config.yaml
model: "image denoising autoencoder"
dataset: "fractals drawn by 1,000 iterated function systems, in grey"
train_examples: 147500
image_size: 64
crop_scale_min: 1
horizontal_flip: false
color_jitter: 0.2
bottleneck: "denoising"
downsampling_factor: 8
encoder_arch: "swin"
encoder_norm: "rmsnorm"
encoder_norm_position: "post"
encoder_activation: "gelu"
encoder_mlp_ratio: 4
encoder_head_dim: 16
encoder_fused_qkv: false
encoder_bias: "qkv"
encoder_qk_norm: false
encoder_parallel_block: false
encoder_inner_norm: false
encoder_moe: "top_k"
encoder_num_experts: 64
encoder_moe_every: 2
encoder_expert_mlp_ratio: 1
encoder_experts_per_token: 2
encoder_shared_expert: false
encoder_patch_size: [4, 4]
encoder_conv_stem: false
encoder_depths: [5, 5]
encoder_widths: [96, 192]
loss: "mse"
latent_channels: 32
decoder_norm: "groupnorm"
decoder_activation: "silu"
decoder_weight_standardization: false
decoder_widths: [32, 64, 128, 128]
decoder_blocks_per_level: 2
decoder_block: "basic"
decoder_attention: false
decoder_upsampling: "nearest_conv"
residual_init: "none"
optimizer: "muon"
muon_scale: "match_rms_adamw"
lr: 0.0016
momentum: 0.98
nesterov: true
orthogonalizer: "newton_schulz_5"
adamw_lr_other_params: 0.001
grad_clip: 5.0
steps: 6200
batch_size: 64
epochs: 2.7
lr_schedule: "step"
warmup_steps: 180
weight_decay: 0.2
adamw_weight_decay_other_params: 0.01
Rows from block 8 of the encoder, named by matrix and row number. Rows with one number belong to one neuron. Each number is 50 + 10 x the weight over its row's rms, rounded and kept within 0 to 99. All counts start at 0.
# fc1: MLP up (encoder.blocks.8.mlp.fc1.weight, 768x192), inputs 0-191
# fc2: MLP down (encoder.blocks.8.mlp.fc2.weight, 192x768, transposed), outputs 0-191
fc1.399:53 34 43 52 61 52 49 63 58 44 73 32 44 45 58 45 59 53 50 45 71 56 48 61 51 76 55 48 47 39 49 56 47 49 72 65 54 47 54 43 45 58 39 52 75 56 40 43 51 51 49 37 38 50 49 71 46 65 72 51 62 36 62 63 38 57 53 70 47 47 42 50 40 51 55 55 46 51 53 48 32 50 59 36 64 53 55 48 55 55 33 26 48 60 47 52 68 57 24 50 50 63 51 59 37 53 71 51 61 58 54 57 49 47 53 41 51 44 58 54 54 42 54 39 65 56 33 52 60 58 47 76 40 55 55 46 44 62 52 57 30 46 51 54 54 58 56 74 53 50 38 46 53 47 53 34 51 62 38 45 48 68 49 35 58 55 46 33 46 37 55 52 48 63 44 59 56 61 67 41 59 60 70 63 58 52 47 42 48 44 41 45
fc2.399:37 44 36 56 40 57 51 42 56 41 49 49 50 36 44 52 55 32 46 49 48 41 34 49 55 59 56 53 56 44 38 42 55 45 45 46 51 23 67 35 28 50 46 52 72 41 48 56 60 48 43 60 53 42 39 44 52 53 47 47 49 64 42 50 48 59 27 33 48 44 16 43 66 46 50 49 57 50 42 50 58 46 49 51 27 31 45 48 46 59 61 49 64 49 52 60 40 70 44 54 62 49 50 46 46 40 62 57 44 72 59 28 55 39 47 61 33 42 63 52 51 40 43 67 58 47 28 68 51 44 48 47 63 60 52 66 50 52 45 50 55 54 45 47 47 52 56 23 55 50 48 76 57 46 42 45 42 61 42 50 60 45 60 50 39 47 75 53 46 40 67 47 44 51 57 45 52 52 48 45 30 46 69 50 45 38 62 41 38 39 41 54
fc1.400:43 47 63 44 57 53 38 56 47 46 38 52 66 47 41 44 32 52 54 52 44 49 35 49 52 56 43 61 48 55 54 58 53 40 41 58 59 35 44 41 60 34 50 54 32 45 54 54 46 63 64 54 59 44 57 52 45 48 56 43 59 42 38 43 41 35 44 34 57 53 68 38 72 49 44 49 63 34 53 60 34 50 49 58 44 48 41 37 56 50 47 63 66 51 63 38 65 55 39 48 51 63 41 57 41 61 65 43 38 43 54 57 62 56 62 70 73 48 56 52 76 61 51 48 45 42 44 44 37 44 44 74 42 58 55 61 51 36 46 36 42 47 51 40 60 47 47 27 25 39 44 50 40 50 50 28 46 61 39 57 74 43 52 40 60 56 30 54 56 52 53 45 68 41 51 43 53 66 33 52 52 63 67 43 64 42 58 44 51 55 64 40
fc2.400:44 52 46 53 47 36 50 33 48 46 50 43 32 50 41 55 67 28 53 64 62 35 52 54 62 66 57 40 66 60 44 35 49 33 51 66 57 60 40 53 53 57 43 63 61 55 47 59 49 39 59 47 49 48 36 37 59 60 51 37 46 62 39 53 36 30 47 31 45 67 41 44 33 45 50 48 58 34 45 52 52 41 49 44 51 60 60 36 73 46 47 50 49 49 46 54 52 72 51 44 50 71 56 48 59 48 39 61 45 44 34 51 63 45 43 53 47 35 52 54 56 69 47 37 62 39 49 64 38 64 48 68 44 49 59 53 40 47 56 44 62 38 46 59 54 52 37 54 48 67 56 55 46 75 33 43 45 52 43 38 49 42 66 34 31 44 53 41 48 54 43 48 52 54 39 47 52 48 44 77 41 59 57 32 53 52 70 56 57 37 51 34
fc1.401:45 48 45 34 46 65 46 59 75 52 50 42 34 56 65 59 48 46 56 68 42 48 51 54 45 72 46 52 56 47 49 48 53 51 63 45 42 43 53 53 67 52 59 59 52 43 52 53 57 58 36 45 50 61 54 48 42 58 55 42 42 39 30 51 35 45 59 55 29 57 57 58 61 62 45 33 57 59 60 37 23 56 59 53 66 62 57 32 72 58 51 48 50 66 60 46 41 41 59 55 47 44 44 39 57 43 50 50 63 78 58 53 54 49 50 46 59 52 56 39 46 58 37 33 48 51 35 37 46 58 56 49 35 50 47 38 35 38 36 46 52 41 54 40 47 53 54 30 64 65 56 39 35 50 38 39 42 54 48 33 62 51 34 49 66 42 68 63 45 47 58 65 46 54 47 70 64 49 47 30 48 57 48 44 37 32 37 64 49 59 47 52
fc2.401:45 34 28 28 51 66 55 61 55 38 50 50 58 61 44 57 59 37 48 52 55 34 62 65 63 58 66 61 65 63 31 23 49 55 49 31 55 42 62 60 44 48 57 38 58 65 38 54 47 55 40 36 55 32 55 57 64 47 52 58 50 48 30 50 39 48 27 46 40 45 37 34 73 52 53 41 63 45 44 52 55 50 36 54 54 62 53 53 75 43 51 42 59 65 52 59 47 58 42 56 58 54 62 37 42 52 61 73 45 61 45 65 64 44 39 52 36 65 41 35 64 49 44 36 64 52 50 65 51 56 22 46 46 50 44 55 51 51 51 71 62 46 52 49 52 46 60 52 52 58 49 56 52 52 52 41 53 43 44 40 46 41 40 50 36 45 58 55 58 49 30 47 42 43 38 61 50 41 48 53 52 58 61 51 37 51 44 54 41 51 46 56
fc1.402:54 67 43 47 22 58 81 58 50 56 56 55 55 51 49 43 50 71 53 40 39 55 51 46 51 62 38 70 42 43 55 48 67 51 48 38 45 50 49 55 54 40 49 50 63 44 60 46 38 50 60 40 49 40 58 56 44 60 62 45 52 68 52 51 39 40 62 41 48 53 42 47 44 64 61 41 48 44 52 38 59 46 43 42 72 43 47 65 72 53 38 62 79 48 52 60 57 25 50 46 42 55 64 41 42 51 53 46 45 40 52 44 43 68 57 61 50 60 45 71 59 56 65 55 34 58 31 41 41 65 46 59 40 46 42 45 38 33 57 56 57 48 45 54 48 50 59 61 53 42 41 46 68 31 55 48 48 40 47 49 49 52 54 36 63 25 55 53 69 45 44 45 39 55 50 29 37 56 49 39 51 44 51 45 43 55 36 62 71 49 48 52
fc2.402:43 53 40 46 35 62 67 40 64 52 45 65 64 61 43 61 62 46 56 60 63 44 50 40 45 62 57 58 43 59 53 51 59 46 50 42 50 57 51 44 41 39 37 61 50 53 53 66 50 55 57 48 35 31 55 68 61 63 51 49 51 56 40 51 55 48 48 36 47 61 55 41 43 44 56 48 53 60 61 35 62 42 48 55 26 45 44 64 47 65 65 38 51 47 38 41 49 41 49 72 40 60 37 61 48 53 54 45 57 47 53 48 43 40 38 39 55 50 52 46 52 47 53 60 55 47 52 48 50 49 49 77 55 57 18 40 73 58 42 18 42 39 50 59 53 34 38 44 64 61 56 58 42 48 42 40 36 63 40 43 54 58 47 54 52 56 38 40 44 37 50 51 46 68 42 32 44 52 46 44 54 67 41 56 54 44 46 77 27 49 72 47
fc1.403:64 46 45 40 56 70 24 23 54 43 68 48 50 46 47 40 38 51 53 47 39 61 40 47 57 56 51 33 58 56 35 63 68 32 74 56 45 37 49 45 51 49 49 64 49 50 51 53 53 53 60 55 19 52 71 50 40 51 54 45 37 36 50 53 62 41 46 47 45 42 59 47 55 47 33 42 54 46 42 55 46 47 60 58 41 40 64 55 61 44 39 47 50 36 69 41 47 47 59 44 51 28 55 56 60 39 51 43 49 46 40 59 56 62 51 59 56 60 49 76 44 40 46 59 37 40 47 51 43 52 42 39 54 47 61 57 42 46 68 64 49 56 52 46 45 53 39 34 67 48 60 63 66 28 57 61 52 52 72 51 52 61 41 48 45 47 50 49 34 50 60 52 60 57 48 51 63 65 55 47 35 59 44 44 53 74 48 36 47 38 52 30
fc2.403:50 47 38 47 57 48 61 36 67 54 54 62 71 64 45 55 36 57 54 50 46 27 43 65 67 59 42 43 68 62 51 40 38 39 60 43 36 49 51 67 39 61 20 59 59 69 51 49 39 40 51 46 63 52 54 55 53 46 39 54 31 41 37 48 36 54 37 37 44 33 41 60 78 43 58 53 59 56 59 46 48 31 58 48 58 35 46 36 58 57 67 49 66 51 54 47 43 63 51 57 57 42 62 49 56 48 51 50 53 56 39 51 43 51 45 56 31 48 58 48 50 50 69 33 49 37 52 61 57 58 38 53 49 49 58 54 54 51 35 51 57 47 71 40 45 55 51 47 41 45 69 63 40 44 38 48 51 55 39 47 51 61 48 53 45 45 62 49 52 54 65 34 46 70 50 56 53 62 46 64 39 42 64 50 45 46 48 37 59 62 25 44
fc1.404:26 53 51 48 55 39 42 35 53 47 51 39 41 38 59 56 42 61 34 55 44 69 63 36 49 69 54 41 68 62 56 56 50 42 61 45 70 58 36 53 36 45 49 71 52 36 39 41 43 48 53 42 33 38 60 59 56 43 52 66 60 55 44 63 59 66 65 48 63 30 45 61 33 60 56 41 48 47 63 62 45 45 52 72 54 65 60 47 60 45 43 48 66 45 59 72 48 53 38 61 66 51 47 45 61 52 53 30 57 48 62 36 49 53 55 50 48 43 56 74 39 54 42 65 59 46 51 40 60 41 51 55 56 57 46 47 67 50 49 63 48 67 55 53 50 67 50 51 50 46 50 55 48 54 55 61 60 53 35 47 40 45 66 49 49 36 55 62 38 66 48 39 38 43 52 29 54 32 44 52 45 37 35 44 55 67 52 57 52 35 42 52
fc2.404:55 45 53 45 38 29 49 50 48 49 52 47 48 66 59 54 40 53 53 59 42 46 36 42 51 46 62 51 47 59 58 54 42 49 62 43 47 51 34 55 50 59 63 43 36 56 43 41 47 45 53 58 58 54 59 45 53 54 71 58 47 56 54 53 64 41 68 47 59 33 47 81 45 39 66 69 38 55 50 42 43 44 47 37 48 56 57 38 55 49 26 60 53 31 34 41 44 43 64 59 63 43 55 63 52 35 46 28 45 55 64 59 49 40 37 68 48 44 55 45 34 40 33 48 74 63 48 39 42 37 37 48 50 56 55 45 54 61 30 53 64 52 44 35 44 49 34 47 59 53 34 60 46 43 44 51 46 43 65 67 75 39 58 49 44 56 49 48 64 69 50 42 51 65 63 56 42 43 44 69 39 43 62 56 50 36 38 55 43 47 45 48
fc1.405:41 38 38 46 45 55 50 34 35 57 47 51 61 52 64 37 46 51 44 56 62 69 60 53 45 34 49 55 58 60 67 49 47 56 46 50 46 56 51 59 51 66 49 52 73 58 48 32 59 55 58 34 48 63 57 55 52 49 66 62 48 58 59 51 32 42 62 56 51 30 48 62 58 47 55 58 42 57 75 56 35 36 68 57 62 57 42 37 25 53 27 56 48 54 58 46 31 47 54 57 51 37 49 75 61 48 54 38 39 47 48 52 55 49 50 43 54 50 35 47 37 52 65 60 73 48 43 61 35 55 51 62 42 70 58 60 52 43 37 42 47 43 45 48 50 43 63 56 34 31 60 70 52 50 46 61 57 39 58 52 44 57 69 51 43 42 58 51 57 37 44 30 39 58 57 32 39 53 42 47 46 48 56 45 40 42 43 59 55 59 38 39
fc2.405:55 52 49 34 46 45 60 40 38 50 51 58 44 43 63 67 52 47 46 44 37 40 51 50 43 54 51 57 55 68 57 59 60 49 37 77 44 38 57 31 60 50 34 52 54 54 50 45 65 63 57 46 50 50 28 49 63 38 44 56 48 51 63 47 40 53 69 40 45 62 70 70 55 39 52 75 38 53 44 40 66 48 48 48 49 50 25 32 41 45 49 52 54 58 49 54 45 63 58 49 50 56 49 65 41 64 35 41 27 66 35 33 56 49 50 55 42 45 60 34 37 43 72 70 63 59 55 58 48 56 61 48 57 48 42 56 52 65 44 71 41 53 66 52 42 46 47 58 51 58 51 56 38 56 62 46 44 48 51 48 47 42 59 64 54 48 46 49 51 46 41 48 55 67 49 62 38 41 41 27 57 52 36 71 35 48 45 48 35 54 54 47
fc1.406:65 47 49 46 49 51 71 30 33 57 42 50 51 67 54 39 38 43 42 56 51 48 52 55 66 74 53 54 42 50 56 58 57 58 59 59 53 43 46 59 46 50 68 39 19 36 55 47 46 41 42 42 41 74 47 55 42 52 49 45 46 46 58 72 41 39 38 59 44 47 23 45 65 62 46 62 65 42 50 50 64 44 60 35 58 29 28 61 42 58 31 44 44 34 42 52 41 36 52 62 42 40 50 46 60 48 44 60 51 35 55 65 54 41 46 64 41 40 62 50 57 49 53 30 56 58 46 64 75 69 47 58 60 42 39 47 57 53 55 59 68 62 46 48 53 48 58 46 57 29 53 55 40 50 41 48 46 33 52 43 51 51 55 52 55 61 44 62 55 40 56 44 45 49 60 58 57 41 58 51 60 47 47 56 43 40 49 58 56 47 29 45
fc2.406:50 51 41 47 29 42 44 39 58 70 37 31 57 43 53 46 47 42 23 32 56 46 39 61 57 55 49 53 56 47 52 52 54 60 29 62 57 47 43 57 56 55 37 45 55 52 41 29 47 55 44 48 53 43 37 50 54 63 49 35 69 48 52 32 46 56 56 68 52 35 49 62 46 38 44 63 40 53 52 44 38 53 65 29 40 63 51 23 41 41 51 45 49 58 52 35 58 54 55 32 78 25 58 47 47 45 66 46 56 50 55 65 44 54 47 53 55 58 71 49 40 59 51 46 56 32 48 55 50 61 55 43 42 26 56 47 45 39 54 50 49 48 42 55 45 44 61 51 48 50 54 44 51 55 40 59 59 51 60 49 40 44 35 39 40 27 55 51 52 49 53 57 58 51 38 60 60 42 49 48 46 46 69 32 48 27 54 62 62 61 42 60